{"arch": "transformer_decoder", "init": "trunc_normal_002", "warmup_steps": 1340}
Rows from block 5 of a small autoregressive pixel model, named by matrix and row number. Rows with one number belong to one neuron. Each number is 500 + 40 x the weight over its row's rms, rounded and kept within 0 to 999. All counts start at 0. Numbers have three digits each.
After each neuron's rows are labels from the 100 images, of 14976, where the neuron reaches its highest value: "top examples" is what is common among them. Only what is clearly more common there than usual is listed. The data: analogue clock faces.
# fc1: MLP up (model.blocks.5.mlp.fc1.weight, 768x256), inputs 0-85
# fc2: MLP down (model.blocks.5.mlp.fc2.weight, 256x768, transposed), outputs 0-85

fc1.406:593491498530518487523455579491467470480556519486464492524558489537483599584481525468518512547508548470552495513461467479555515514549474534455423482565547489477542464517579500461484456440428485442503559541479415498505516449476570503518520516532481510476512463
fc2.406:440469496453465506516529504505518483554487497563545536488464522462522415472463493587502450505500553521496475466554519566569507446514517439507540510471474470523445478528443484531488541523538500545535463477453569492520484539510395522487453540496429548445513533
top examples: numerals

fc1.263:496531510493541573516567536546473417460550486459487474443492482374418532438496480498472527518491470494450463409571522467566537455535469513502527510586462525493494455473475559478501465491468503505494548546524510483487482508506535544515525505488503445516445506
fc2.263:536523479473527501459520496494536496482499475536491491492523544430495468543499518512494543447505563513491516469457522496473442476512462538586443534541427467467518523529519495418478516493517579484468474484500518493504511483455440492543415535511534516487542581
top examples: square case; dark face

fc1.529:511503491513434439470506496493506522497406527465533529512488491502505506506460447487486492413555512463444530474547480411473462509547415484570489557420505465520491486534543499528517572525548493491561449518518554482448571537470507566505533449563524466513463482
fc2.529:431540478413492560596476453537484503496520436523522455513506449513501496574437550485504493570489468487531423503462466476539515485589552497503558463435434548548558580485519524533486457507518449534464528463523525475576511492577532465515440509473518544550463527
top examples: dark face

fc1.755:462495493505500463557490472489515577473506570487434498520430547492510497502516508502550575504527533538499585522479397498458512464498491552480463490518526457507460507524500559469513510484567474543484483537444529449489448496513546453457477506477509497537471540
fc2.755:513460590510448461470487541572501472560524490477558482444584479485503476503428502482490454464516450464584475512516527503544548377510540528572493507516446559461495479515556492517478473525491497469562491479520520534497451518471490558537512501552529569509478466
top examples: square case

fc1.159:460513499460494472532441487547490507570538529467533522534563492474532535498465481428547425436502484455523485567493474472488472552444484559495456449478419548515460572515528504487523558452424546539497471527471500515527574551537584450496482495505564511585469474
fc2.159:529460461557512562494484540448517430530484446428482510468475461475500472466486487607558543478536432560465454423441499498531462450500529404497490440539483510425459507545473483505507464605515421532476516461593467477507534512504525597503528463509492486551517441
top examples: minute hand past 4; minutes: 20 to 24

fc1.83:423441473466459452477500415473457579562467469550533510534560471518510533511353508505499419552474529556514465508447519445501541454495500547484487528533440517491461490588524486533482492490485492482523425424483454554459442522458462532531495460476500538466486503
fc2.83:539543510536524539475529593499533474454589504541416463478528463473500530525543456511516523497451412483507563431543464527548516503573482419525506504447530494495506518472499500459525564478523501480519504477532474405460512532463455428448499513470510448503565488
top examples: numerals; dark face

fc1.605:550490475430468519435442488462450472484503531453514542464542410514538448523449460487528473451511505516515438512464520435448439515475460525498532429453484498507493470481405508424496553492483440469585440453516420454495541476480508500512479549460529416456603469
fc2.605:476502542484489477472571538487498417531529533579514498430477491500427553516475538535506540431513468478506580538530467556585556533521522449441465508550539495514461525478484449462494489469466521531449530484496535495462546395495573498503449515510495572507494480
top examples: square case

fc1.513:490529552482522462512545472549554506523501538617522448508501453573493522454499509516459491469552514537477494448487485504528551487507552458428476436507509505467454441538567474431515464481553476434418579527552451459446511457516469440520541517504526480456504500
fc2.513:534548497494536511472493507482443461483524455477511546498508523368504420489510570452457509529557536465479506448583486463518492509518499483525487474480473536501480560514530527514423459466438532535501518513473507537541480461494512563491517456547473446532551517
top examples: square case

fc1.711:543607538435511501461476525535513493452471498474477501524495519478488462443554539411534460479569521516544577476502480450484490438456445527533539490489580484516480449504503536507504457448479573450559440468512494476477445451436500500518468528503421466542464529
fc2.711:557461489444453497618535496516404534532456478462469477564553490486451489527454546540461489467514501445553429506490486458466515500470442510497497515465479565490524488527538505543543510530522575591509529531538532442505437569458489491472551452576450488501483491
top examples: square case

fc1.244:476516524510431522545544517442500531511489473522515521467461519508465537532514522467493510485510545474513452401470500530526480530523474522555485468497493463464436473516531556463508530542502508462553545467495577568607527483552560548519480493478467476445498462
fc2.244:480484480513503476497579485436515494619470448510490438555461555467483531458539501533463483503484493471444461484461491415519521548518508488548565507460503518448409406467562485524474479565554503513541508523480496592485512481509438544537457512466507510462471462
top examples: second hand

fc1.614:519520537464495476508494498569482563522488598596524527448519490512567579469428507525522545561494425435552554493536512497534509509491486594454562496513473461479509477421483501498550556472494549510523481504548472498470533417517482521536467458566529559538458481
fc2.614:505510531448515460472548535582506463466542502450500430535460490475495480473491516480463507456482592523484498545465456465515524497451521499552502491486508507533541444535547490473528512569478508497494461491547506415512502512460553391516529471495456425491490492
top examples: square case; dark face

fc1.665:495555507466445520498542444481492466473473467487432521499500471436486471569479515493512493513526593533509478494544540476550506504469477512511477492587447455500476596453441503495537499511427485451447549448498572508458450482516527521515481483529414552505507478
fc2.665:408483406448497443474479448511584478589484568476448548536511454521482461541511436476521513540490477491535566501467551526551457438481427458472455506443531462435512503575509438523496473471535509550495512492463572527497456548565503512550505442468503396509473470
top examples: four ticks

fc1.185:509517526462496442486494533459496560509503482501480499450525467561529463483433547495493517525471484524513466466467547392549516536523497444506445556534521519510447532517442552495577480517503518530540455484479454506457586478424491489550466602556476509440495432
fc2.185:465484471522460511524541468498539458453522506443493474460561457472520467537499474505485515524529529447448560475482525532500415485519509531510534528505495465477618504608546443568514495521503460469506520526483472503551431543501484439463446522451527510479463574
top examples: minute hand past 1; minutes: 5 to 9

fc1.319:434451543424494547529552540500547541518446527485477478474496553490498548484503525479523493507516585441478481475535476538555490476493495516549474519448555458568538538493564460478497398450427475540535514500526466501455479559467534492564447436506503410553451543
fc2.319:535511432543485471503527537547472461425504477491432443532534458498470474523504527526490439548501482438455592546465488377483488475547509492437556463514444483448513452488412497510503457488531485544507508506451466546468465471585464496510515532439556529510502406
top examples: dark face

fc1.193:454478477514449485480541523474520504466534480523425470455493549458436482506517449494468463526497505507523471390450570540536429527577493508549420492451538489461497452468545479416505503493514542450476509461502526549590463472469528510520470438493513490481455412
fc2.193:504468433481438511482491487518477490516522558504469436546417511538531504506550522543575525515526485468486519512462499515449480539525531553570479542493529522468389491524513456472544484480544463533566494519474469546506536489502403474514445457523474511542489531
top examples: second hand

fc1.490:507457537497501443526520583524526510467419525505490501481465420497550516525572497479532463478486530494486474491468493474428515502544478497548456434452409483448464493475535478550438485553556453448467445487507530477495470521576519446517522481477462539559474404
fc2.490:482555493583473493493517481512548552456512478477548454501449474466571431500411485591487541468431474439513481560451477582462511586536471509521570516539538494485549493504531545504530526537489513435529522470462501550410511512515501494447473482459509510485469550
top examples: second hand; dark face

fc1.690:428529494435477532498411476527438434552521596507427463455447496484519475516495527473591511422480500550477486553431501483512439501498536440457445500505546451425411546459493491475504541502522468542491546496534424483529551492512550509506488529580453491524548502
fc2.690:562518485543528524485466527462537544553485520543563577447499511486509567469501423495496514453565423516448468436509443486435514509551470549510549503476557498497512498404447506469527489434500429499458578490449537468503510471497545526478538485402530448480470502
top examples: four ticks

fc1.692:431466458467492444453502526496516589505494520473419517527467457466448495547497581475454515445455504476428459502511464522463451493580520543474515487478426558451460506493492475443466475486505497479437483487445482523490429510478489476542463464459451448427463513
fc2.692:511462518519499520535515484480502439503495506507504471454533553514480523550485414548567506473517485542517398511493559564508498445485521459528416544468516436572532524532514495586482446506518437472469427489510475475473519493475498409488524496562543527499454478
top examples: numerals

fc1.537:436418516423442506481482498549508478510548479468431451554409498496406477507480477501477507489468529432492513489492448364426503516428490514477458481557494437456451509549444505486430497597486505512469530429450502461500536521449497451474513465453433503528539510
fc2.537:523527451500554493565527469447492516453476516483552434464451545455573455497573574480476521426522510458579473481463494568478496506559474420526531496622570466557537501465562536405510534453490533472536454526478469594499508491511534510494496483550501469476531504
top examples: minute hand past 1; minutes: 5 to 9; hour 1

fc1.564:490459511524471502488471483569534502453431548498519521532477492530489479536464551468426554512515447501513494505515488543535466561500478496495508481488609519502486480478478548513449552494469498483496449566548502514576489443458470526496436457557537475478496454
fc2.564:578466471539483524516524462578510470500535442491554506431555468515566490462482442499523508529453475507503475488500559476468476497540506456532511503415416497460513421571547452482544395520539474468544502412486527466425495596494476468430589478525546514496507516
top examples: four ticks

fc1.638:517543530449477494505488512499495399398472492453513565545439406522502517537430420481576469483464531510560475512466513491414483471483477539430496507495478502432438467466513545459519480521443503424504489478412421472489477534493488527523500457491448457511519483
fc2.638:494569545487552506493495477515470581545498436524550439474450497448522462430606551506473547541503488499517461526475576497556486514450504481523533490559478529517469468588496466582456516486469517475452479489542474502490488463525410459556505550530561483431454504
top examples: numerals

fc1.152:554541551524423544474458533475500448488445424508462476481476537503521512449524590539498432429503514500484475518540517521435489452504452499463522462427478560487486523468415520423503545529573488505475523471512513512461447532522523519505521461445447527489475472
fc2.152:396469516550421470536539508480528477441577503511498489472527437441555543487513459515539617548446557514424478487493514488582462532450569436466504501521472464517508469510595450462538475477463504551509544520487527546452457549471389512575445405490526522414517471
top examples: square case

fc1.260:441396500392560480485534502514440570469496476460456498513463526462513486415443490530445510507500436483516518536459447463426466451507487479508546532528526488468494533454498532550556509473487527513552499541491488463541498561543551600485544502499475521546547456
fc2.260:514498527563463441570498500471479448500521500533528507533511487523479472577560478453565519537529567507440528489505571463453477518494512516498445457499453465564514502508481479416474533449475428457457558471439427511399541469474482427556499541480488516561493461
top examples: numerals

fc1.444:474506424485516473488466527481507460475537568497427459431521413531499446554481479471446557527527531547465545526483532470479395475534529530488475503470519527495514527484508443499455481457564477510510465485559547526492498481485436575513512530519467478492543441
fc2.444:497547502552488474494488447390491455515505446562564513448466515517497477465501482562526497405465488492512485496504461506536438528502527489482464503522522415634471526566542555476565431490489465484446487451531438525567548546511504540508560518490432525493475536
top examples: dark face

fc1.349:397431518514514558418497586548460497509448473475502464543511525486539505505530480425481505470466490510504548521544510537541495469504432447493481515523459488546457534500487556553508495486502568418467442557513476574531483527506487523491525510488535486415507524
fc2.349:533577483485497451519464455532548462446487525614415498486514470493445483580506553540508485544544527436544454509529472495472551463469468529456528448544530523451492468509448468467500540524493444564505437467541509496447476538497583507468564566492465488478512486
top examples: numerals

fc1.729:465459629410533424467548505498466529532500481412451466490512564476513468509486506499358542498481439513506466552443529487501511544517500409513479538540518538459484501448487504462514557526474479470502507464529475447442542461497550513489465566479517496487465522
fc2.729:576465407491486525501485466533527482427486520502556511522514453538457465488548520499527481497486511480580543433522518517516474446422471571462538482477438520550463489562491448464509502494496510496475502553498463547564449581485478528507474490491491530529519479
top examples: four ticks

fc1.407:529492508493452415535515551528498485436492473493480465549462487513480482520505457446405505568467525475484582440515569531475428498461515482507502432527460529520444557520455453477472499457497448532471458537562428425471552446500465509569494464547429489466497466
fc2.407:466524477529528502487534478510510486465494532494538560503429473472510497424536436531484537516498406467457488553449520398480537544505492514465471475492489552399527466500529501512526462579541566538533492558417543580481498561470449515496499513493484481500506529
top examples: second hand

fc1.636:530481422548541456526448503428513474537488511452497539493519510486456445535473508483493556541603471426526512515592542555458501483576476511543437533482508472424481488509568506505586477478443447439506431485475537523510503483516537463522522510576525448502431519
fc2.636:415544592516403484495531421561527537540508520505482434480431449481513449464501503519486462434479514500484513522410502532583386448439570440461511566524535462497479518520449481484479530456482505456490509538464541455503497534456447541534542627450525477448509535
top examples: four ticks

fc1.467:550558521481489465500489539500554548512524514416496481483477431539517458451469502443543518453497541498523566537527541570403479464482506459566495548509478515458476531463539524538486492459491540492452481554516458437486471559535444492543563519515468450486500505
fc2.467:467510478553482467441478514461518479495465455511558488462460517439514527454417456504523463450495528513500511475455521540485522586469508470432501481452600547537505470531568501540507465549472506518496495477473522562469549479460564503496470505514496544506504542
top examples: numerals

fc1.413:562453517493525486484583489480460491538501467514452507523495528426495497511432475497467539469547574455563550493552500478561568481513553463486471505499538422542488482434534527501472536489474473560442571515499558580596501540416568499492554522473507506477533437
fc2.413:451554506517508483505385498533536473491562528519499483479519546472529537489602518534598499493409416507486533496534511514478471522498535522457495525429485511477478565537443450518533478539476500457522496475506422505477537437582439525482497520523499524438549532
top examples: second hand